A small contrastive image-text model, trained from scratch: encoder depths [2, 4, 4], soap at rate 0.0012.
Rows from block 3 of the image encoder of a small contrastive image-text model, named by matrix and row number. Rows with one number belong to one channel. Each number is 128 + 32 x the weight over its row's rms, rounded and kept within 0 to 255. All counts start at 0.
Before each channel's rows are labels from the 100 images, of 14976, where the channel reaches its highest value: "responds to" is what is common among them; "peak on" is the class under the peak. Only what is clearly more common there than usual is listed. The data: drawn human figures in many poses. In brackets: how many of the 100, against the usual share in percent.
# r30: branch 2 reduce pointwise conv (encoder.blocks.3.r3.0.weight, 60x240x1x1), inputs 48-95
# b30: branch 2 3x3 conv (encoder.blocks.3.b3.0.weight, 90x60x3x3, transposed, each kernel summed), outputs 45-89

responds to: red top (33 vs 8.4)
peak on: head (95 vs 1.1)
r30.36 [ 96 112 131 172 133 105 109  97 129  98  83 113 110 139 152  89  77  92 142 153 163 159 119 185 174  88 143 104  86 150 124  94 145 102 133  80 170 122 128 122  95 141 158 138 139 205 116 136]
b30.36 [ 84  98  74 122  98 104 122 125 115 152 121 130 125 153 165 113 151  73 120 128 104  93 147 136  90 107 165  76 174 107 116 131 116 136  79 118 153 130 204 103 110 146 146 114  64]

responds to: blue top (33 vs 8)
peak on: head (99 vs 1.1)
r30.7 [139 126  93 132  77  72 138 148 151 133 150 162 106 112 129 144 154 151 159 112 153 131 124 144  69  99 199 140 127 160 149 119 100 182 139 136 149 166  80 117 124  98  76 132 125 169 149 147]
b30.7 [171 115 134 140 168  73 135 161 120 156 142 117 187 130 145 154  77 144 145  75 137 155 125 179 110 131 209 172 118 149 130 166 136 133 110 143 133 119 151 166 110 171 144  68 134]

responds to: orange top (72 vs 8.2); orange trousers (29 vs 8.6)
peak on: arm (42 vs 1); torso (30 vs 1.9)
r30.50 [ 89 124 146 169  44 130 174  98 108 112 121 127  98 115 105 132 116  60 150 145  51 112  86 118  91  85 123 144 115 196 126 125 135 131 149 153  47 153 160 125 131  86 133  94  92 146 146  84]
b30.50 [ 77 169 127 136 106 144 113 115 118 111 144 137 185 146 176 135  33 108 137 100 131 113 149 138 163 106 176 104 126 128 164 132 118 161  91 135 116 148 125 115 131 190 179 125 111]

responds to: red top (27 vs 8.4); red trousers (26 vs 8.2)
peak on: leg (33 vs 2.5)
r30.24 [124 109  80  81  45 120 139 174 162  67 157  78 102 104 108 128 125 125  83 186 125 152 122 113 154 107 108 170 120 115 137  80 135 161 154 105 138 139 142 113 110 165 136 204 131 130 176 133]
b30.24 [110  73 132 140 115 145 157 115  78  97 104  87 169  58 155 154 100  92 109 122 149 111 142 130  47 127  58 103 137  96 122 137  79 151  70  89 174 122 137  98 127 103 137 119  97]

responds to: teal trousers (41 vs 8.6); yellow top (37 vs 8.7)
peak on: leg (55 vs 2.5)
r30.46 [ 94 193  66 149 119  87 106  54 154  52 101 119 134 104  52 176 148 135 128 119  96 101 132  92 129 145 113 163 153 103 121 148 131 149 135 104 134 128 128 137 117 106 111 108 117  70  91 223]
b30.46 [143 154 135 142 132 169  59 120 114 178  87 141  30 155 106 156 128 108 123 106 137 133 105 164 128  86 105 119  88  70 129 133 157 136 200 128 102 121 108 132 178 133 169 154 129]

responds to: red trousers (44 vs 8.2); red top (32 vs 8.4)
peak on: leg (27 vs 2.5); torso (25 vs 1.9)
r30.26 [117  85 154 116  96 120  88 231 160 127 157 134 140 127  95  84 137  54 161 125 127 153 139  58  99 155 140  90 121 149 155 129 203  96  85 172 145 139 137  53 105  94  76 132 153 105  95 177]
b30.26 [ 66 163 151 210  83 141 138 157 118 111 170  57 165 109 118 142 120 142 102 175 125 100 126 208 178 106  95 103  83 101 147 134 113 109 128 122 127  63 138 149 131 110 115  57 113]

responds to: brown trousers (43 vs 8.2)
peak on: leg (48 vs 2.5)
r30.38 [ 77 118  74 106  73 114 157  97 106 105 189 164 204 122  92 115 139 109 123  65 189 102 111 112 151 167  78 104 131 164 110 130  90 130 135  93  95 166  98  98 152 125 128 148 180 102 120 108]
b30.38 [ 93 152  86 119 142 128 144 125 171 148 189  79 104 116 112 121 113 145 166  69 112  85 104 114 124 127 121 103 127  71 140 117 150 128  66 125 153 165 123 119 121 108  48 104 170]

responds to: teal top (57 vs 8.5); arms out (36 vs 6.4)
peak on: head (48 vs 1.1); arm (38 vs 1)
r30.28 [179  78 123 181 159 126 162  47 149  84 133 185 125 162 101 136 129 159  90 132 164 106 138 140 147 115 175 132 164 164 141 142 139 130 156 113 161 104 132 150 149 135 148  96 108 157  84 123]
b30.28 [136 128 123 131 129 128 103  83 134  78 169 138  62 143 126 161 126 142  93 122  96  98 163 113 175 138 168 115 103 218 154 177 157 143 141 108 125 147  85 197 195 159  98  78 121]

responds to: brown top (41 vs 8.4); red trousers (26 vs 8.2)
peak on: torso (41 vs 1.9); leg (28 vs 2.5)
r30.4 [130  69 110 192 164 143 123  96 110 154 106 187 164 111 109  93  97 132 102  94 112 154 156 148 153 151 114 106 123 118 182  99 169  88 144 117 115 108 163 144 133 102  58 114 151  68 148 146]
b30.4 [136  82  94 145 129 126  46 127 216 170 177  89 175 131 135 132 139 127 114 110 151 126  72 103 103 114 132  87 120 133 121 104 101 111  70  95 133 149  82  97 150 141 182 111 162]

responds to: yellow trousers (78 vs 8.5); splits (32 vs 6.2); lying (28 vs 6.3)
peak on: leg (35 vs 2.5)
r30.15 [164 204 181 169 109 108 127  68  63 157 110 145 135 147 126  94 215 156 117 130 113 191 176 114  98 181 131 131 106  81 133 118 123  90 114 146 103  94 150 109 135 131 128  81 164 176  75 168]
b30.15 [ 91 168 122 184 101 117 153 112 140 130 104 121 108  93 108 104 187  99 155 119  98 148 151 148  88 117  94 151  94 131  66 158 134 183 121  65 127 137  52 105 165  92 127 152  60]

responds to: orange trousers (60 vs 8.6); splits (27 vs 6.2); yellow trousers (27 vs 8.5)
peak on: leg (57 vs 2.5)
r30.2 [115 164 113 131 124 139  51 132  82 126 218 134 150 124 145  84 148  97 125 132 119 128 109  98 117 124  69 125 160  98 107 126 174 112 119 132 136 136 175  77 120 103 140 129 144 193 101 150]
b30.2 [101 149  39  98  84 151 175 161 124 127  87 104 154 144 149 181 105 164 124 127 145 136 237 119  86  82 124 101 138 115 167 164 141 161  83 123  63 115 189  99 158 127 142 122 104]

responds to: brown trousers (53 vs 8.2); brown top (46 vs 8.4)
peak on: leg (46 vs 2.5); torso (34 vs 1.9)
r30.44 [150 149 146 215 111 108 112  85 147 121 116 192 114 165 109 135 126 139 120  69 133 172  77 136 137 149 144 160 120 146 141 126 154 135 143 111 103 168 107  89  80  97 113 157  79  87 151 179]
b30.44 [140 134 169 130 116  57 155  89 146 149 129 126  79 152 131 149 157 130 136 104 117  89 149 167 122 176 103 118 160 107  74 177  91 143 110 125 169 136 113  87 144  75 153 147 134]

responds to: green top (26 vs 8.1)
peak on: head (100 vs 1.1)
r30.5 [137  94 146 103  80 139 233 121  89  84 105  97 111 141 115 141 156 149 126 181 113 109 122 129 116 191 203  93 144  92  85 140  98 147 141 124 156 131 191 110 137 112 201 133 152 134 116 143]
b30.5 [107 130 116 124 145 123 131  79  82 105 146 104  92  81 176 125 202  32 112  76 155 134 111 111  70 118 162 100 111 123 137 129 117 121 188 100 159  96 121  55 116 104  90  94  82]

responds to: yellow trousers (76 vs 8.5); yellow top (30 vs 8.7)
peak on: leg (63 vs 2.5)
r30.58 [119 152 199 119  70 122 188 116 152 153 159 170  60 143 134 114 127 133 116 109 150 205 137 117 155 141  91 183  84 151 140 137 168 139  90  87 135 191 114 113 169  94 100 151 157 131 125 101]
b30.58 [184 125  96  88 160 139 199  79 118 117  80 106 155 144 149 155 120 118 166  97  70 132 213 156 145  87 120 159 137  93  56 140  88 108 123 137 195 100 127 139 105  54 100 130 117]

responds to: red trousers (55 vs 8.2); red top (44 vs 8.4)
peak on: leg (39 vs 2.5)
r30.42 [ 73  89 132 214 109 178 139 116  97 102 124 153 125 126 103 112 164 145 162 175 129 138 138  99 153 106 123 124 118 125 127 173 121 113  68 170 136  84 102 135 139 143  95 103  97  86  82 162]
b30.42 [141  86 111 102  74 130  67 105 174 107 109 103 154 107  63 175 137 127  84 185 103  91 109 108 156 118 115  87 147 138 146 144 158  74 116 137 168 155 140 118 132 140 108 155 106]

responds to: orange top (36 vs 8.2)
peak on: torso (42 vs 1.9)
r30.55 [118 164 153 167 150  97  96  67 124 108 187 172 127 139 132  66 164 191 158 124 167 132  97  71 149 179 169 175  92 145 107 111 147 146  79 152 106 153 128 138 124 140 113 155 122 166 147 166]
b30.55 [150 112  74 138  98  81  99  99 167 160 108 141  64  70 113 121 157 112 133  96 133 106 168  87 128 132 144  89 122  82 110 179 155  50 121 109 145 105 142  94 114 159 115 131  93]

responds to: brown top (82 vs 8.4); brown trousers (27 vs 8.2)
peak on: torso (37 vs 1.9)
r30.52 [129 165  31 191 142 153 100 105 128 154 117 161 135 123 146 152 136 183 134 111  94 104 135 107 114  90  84 110 138  87  80 167  68  99 164 138 181 135  95  85 110 130 116 151 118 103 145 135]
b30.52 [144  93 174 118 130  74 101 140 112 137 189  76  87  91  92 158 106 115 124 196 117 162  91  94 105 132 101  92 149 119  67 136  83 107 142  92  89 208 188 125 169 129 160 148 114]

responds to: star jump (28 vs 6.2); red trousers (28 vs 8.2); red top (28 vs 8.4)
peak on: leg (26 vs 2.5)
r30.13 [ 95 159 107 100  81 147 109 123 134 124  58 160 128  93 128 116 111 120 103  67 134  99 119 164 197 132 134 165 145 117  99 101  96  88 104 131  73 129  82 138 125 209 127 154 163  88 154 118]
b30.13 [172 121 120  81 207 172 106  94 116 117 109 134 175 121 138  63  76 180  41  81  95 140  92 157  76  92 108 160 120  85 122 137 122 141 124 155 163 107  84 148 113  91 143  98 167]

responds to: pink trousers (74 vs 8.1); pink top (31 vs 8.6)
peak on: leg (65 vs 2.5)
r30.47 [130  87 132 105  83 112  92 147 118 162  98 135 141 122 124 184 153 123 107 174 147  63  98 131 146 146 163 161 142 128  85 118 140  61 170 108 124 127 161 155 111  91 118  71 163 137  83  74]
b30.47 [ 64 124 113  77 123 135  49 182 145 171 211 155 169 131 135 129 114 128 121 138 141 163 173 113 119  82 138  70 111  93  90 105 112 164 138 122 115 144 160 156 127 134 117  68 111]

responds to: orange trousers (44 vs 8.6); orange top (39 vs 8.2)
peak on: leg (37 vs 2.5); arm (30 vs 1)
r30.21 [163 150 116 146  94 112  80  99  88 146 118 156  95  93 133 144 119 110 106 154 172 154 162  84 101 121  94 128 182 142 132 113 131 125 138 114  79 130  91 116 186 107 146 159 178  90 136  97]
b30.21 [129 109 155 124 161 124 131 163 127 118 129 123 143  37  31 177 137 107 135 114 144 122 127 169 112  90 130 117 106 126 120 119 143  65  57 147 138 133 110 144 112 106 143 101  94]

responds to: red trousers (60 vs 8.2)
peak on: leg (56 vs 2.5)
r30.56 [147 134 130  83 118 137  91 153 111 157 128 180 107 109 165 155  88  66 150 106 155  84  82 126 162 103  65 166 129 131 130 144 191 175  91 100 147 109 116 157 183 137 129 125 121 124  60 149]
b30.56 [138 129 188  88 150 124 133 123 128 125 135 112 135  76 168 147 136  58  62 117 125 110  78 100 108  94 118 179 166  82 131  81 129 134 103 130 141 141 143 129 107 118  83 160 139]

responds to: orange trousers (64 vs 8.6)
peak on: leg (28 vs 2.5); torso (26 vs 1.9)
r30.22 [140  49  84  98 112 139 107 116 151 104 209 107  83 161 103 108  99 146 145 203  81 174  99 148  99 140 123 145 179 171 139 105 132 144 141 106 115  57 113 181 136 174 109  82 117 153 174 196]
b30.22 [ 79 109 133 139 114 182 134  96 134  94 113 104 139 119 118 164 130 114 123 119  80 165 141 126 124  86  86 122 108 132 149  65 203 142 106  86  84  79 116  75 183 161 110 164 123]

responds to: teal trousers (57 vs 8.6)
peak on: leg (55 vs 2.5)
r30.16 [140 149 129  94  57 115 101 148 153 164 118 177 125 113 159  92 107 120 183  70 121  82  96 109 104 144 101  90  96 144 110 120 155 203 146 135 182  97  91 186  80 107 106  98 127 165 156 136]
b30.16 [114 161 113 121  60 120 164  71  70  74 154 161 133  93 146 148 102  85  80  47 107 138 133 169 113  98 148 144  92 129 109 143 120 100 172  71 179  74 107 116 142  98 132 109  68]

responds to: green top (25 vs 8.1)
peak on: head (100 vs 1.1)
r30.8 [161 152 151 135  99 120 110 134  99 141 163 172 102 120 169 141 116  74 138 158 173  71 125 153 142 125 163 117  82 187 113 122  87 143 160 119 162 111 142 132 158 108 124 108 132 127 155 133]
b30.8 [ 75 113 129  66 130 115 146 109 117 140 183 145  74  30 140 113 132 149  98 105 160 126 154 202  67  98 107 154 171 132 150 128  37 122  88 148  76 119 139 136 108 113 131  96  89]

responds to: brown trousers (59 vs 8.2); brown top (28 vs 8.4)
peak on: leg (56 vs 2.5)
r30.51 [230  97  83 202 104 198 131 114  61  96 107  77 130 110 134 149 162 110  79 126 141 136 125 120 136  98 106  96 135  85 115 106 166  93 180 147  94  83  76 136 170  90 139  91 127 172 111 105]
b30.51 [135  97 117 108 143 138  34 106 133  89 109 119 110 119 113  69 124  93 185 160 128 169 125 164 134 126  84 174 102  98  99 149 103 126 111 115 128 105 118  62 112 139 133 108 178]

responds to: green trousers (43 vs 8.4); teal trousers (36 vs 8.6)
peak on: leg (68 vs 2.5)
r30.0 [162 142 108 147 165 167  72 167 128 115  79  94 104 111 107 116 100 115 156 145 153  61 144 156 125 138  82 104 140 224 139 151 147 171 135 129 109 112 193 149 137 110 101 100 134 158 119 182]
b30.0 [164 123 183 126 126 100 120 137  36 129 167 142 102 142 101  98 150 147 161  79 125 199  95 121 110  84 139 157 140 158 173 142 152 145 148 108  86  81 122  95 175 112 172  85 127]

responds to: orange trousers (39 vs 8.6); splits (38 vs 6.2); red trousers (32 vs 8.2)
peak on: leg (38 vs 2.5)
r30.39 [115 117 167  91  96 167 143 109 115 209 137  47 105 118 152 103 145 142 179 117 149 112 155 168 122 190 162 205 138 159 123 128 102 162 144 134 139 103 161 171  90 120 152 172 136 145 129 147]
b30.39 [134 109  82 177 138  94  62 129 152 161 129 160  83 125 165 116 109 128  80 109 117  95 139 173 139  99 107 162 117 104 133 155 135  81 119 104 185 102 136  70  67 144  70  82  87]

responds to: blue trousers (64 vs 8.4); blue top (41 vs 8)
peak on: leg (54 vs 2.5); torso (32 vs 1.9)
r30.31 [151 154 141 162 185 107 183 146 174  98 127 139 113 159 142 129 162 161 130  89 131 141 101 127 123 105 132  71 151 129  91 147 137  94 175 108 121  83 143 142 136 136 156  94  86 156  94  96]
b30.31 [165 138  64 123 110 182 131 181 154  91  75 135 186 187 123 113  54 106 167 112  87 108 123  94  63 123 143  79 149 138 137 109 168 114  99 125 202 137 190 142 133  96 149 134 128]

responds to: blue top (26 vs 8)
peak on: head (61 vs 1.1)
r30.45 [111  51 135  84  96  68 127 149 155 146 146  83 132 141 138  95 145 174 178 205 169 142  86 100 108 108 177 156  92 141 147  74 157 132 118 209  95 140 130 116 130 105 177 116  99 124 120 109]
b30.45 [126 177 174 107 101 114 131 104 163 160 102 179  81 119 185  89 131 113 112 106 200  78 155 154  80 166 138 120  80  97 110 150 135 150 135 140 130 125 140 150 165 167 129 116 132]

responds to: blue trousers (38 vs 8.4); splits (30 vs 6.2); yellow trousers (28 vs 8.5)
peak on: leg (60 vs 2.5)
r30.49 [157 113 118  59 128 119 143 162 107 113 141 187 198 151 164  93 139 147  84 154 115 158 173 146 128  93 160 191  48 110 136 172  95 110 130 176 102 147  89 103 123 107 150 162 191 113  96 117]
b30.49 [118 149 157  71 153  79 128 109  82 159  95 132 169 146 152 107 178 133 130 118 130 193 128 136 105 141  91 111  68 152 102 122 122 102 117 105 188  96  79 147 105 138 152  66  71]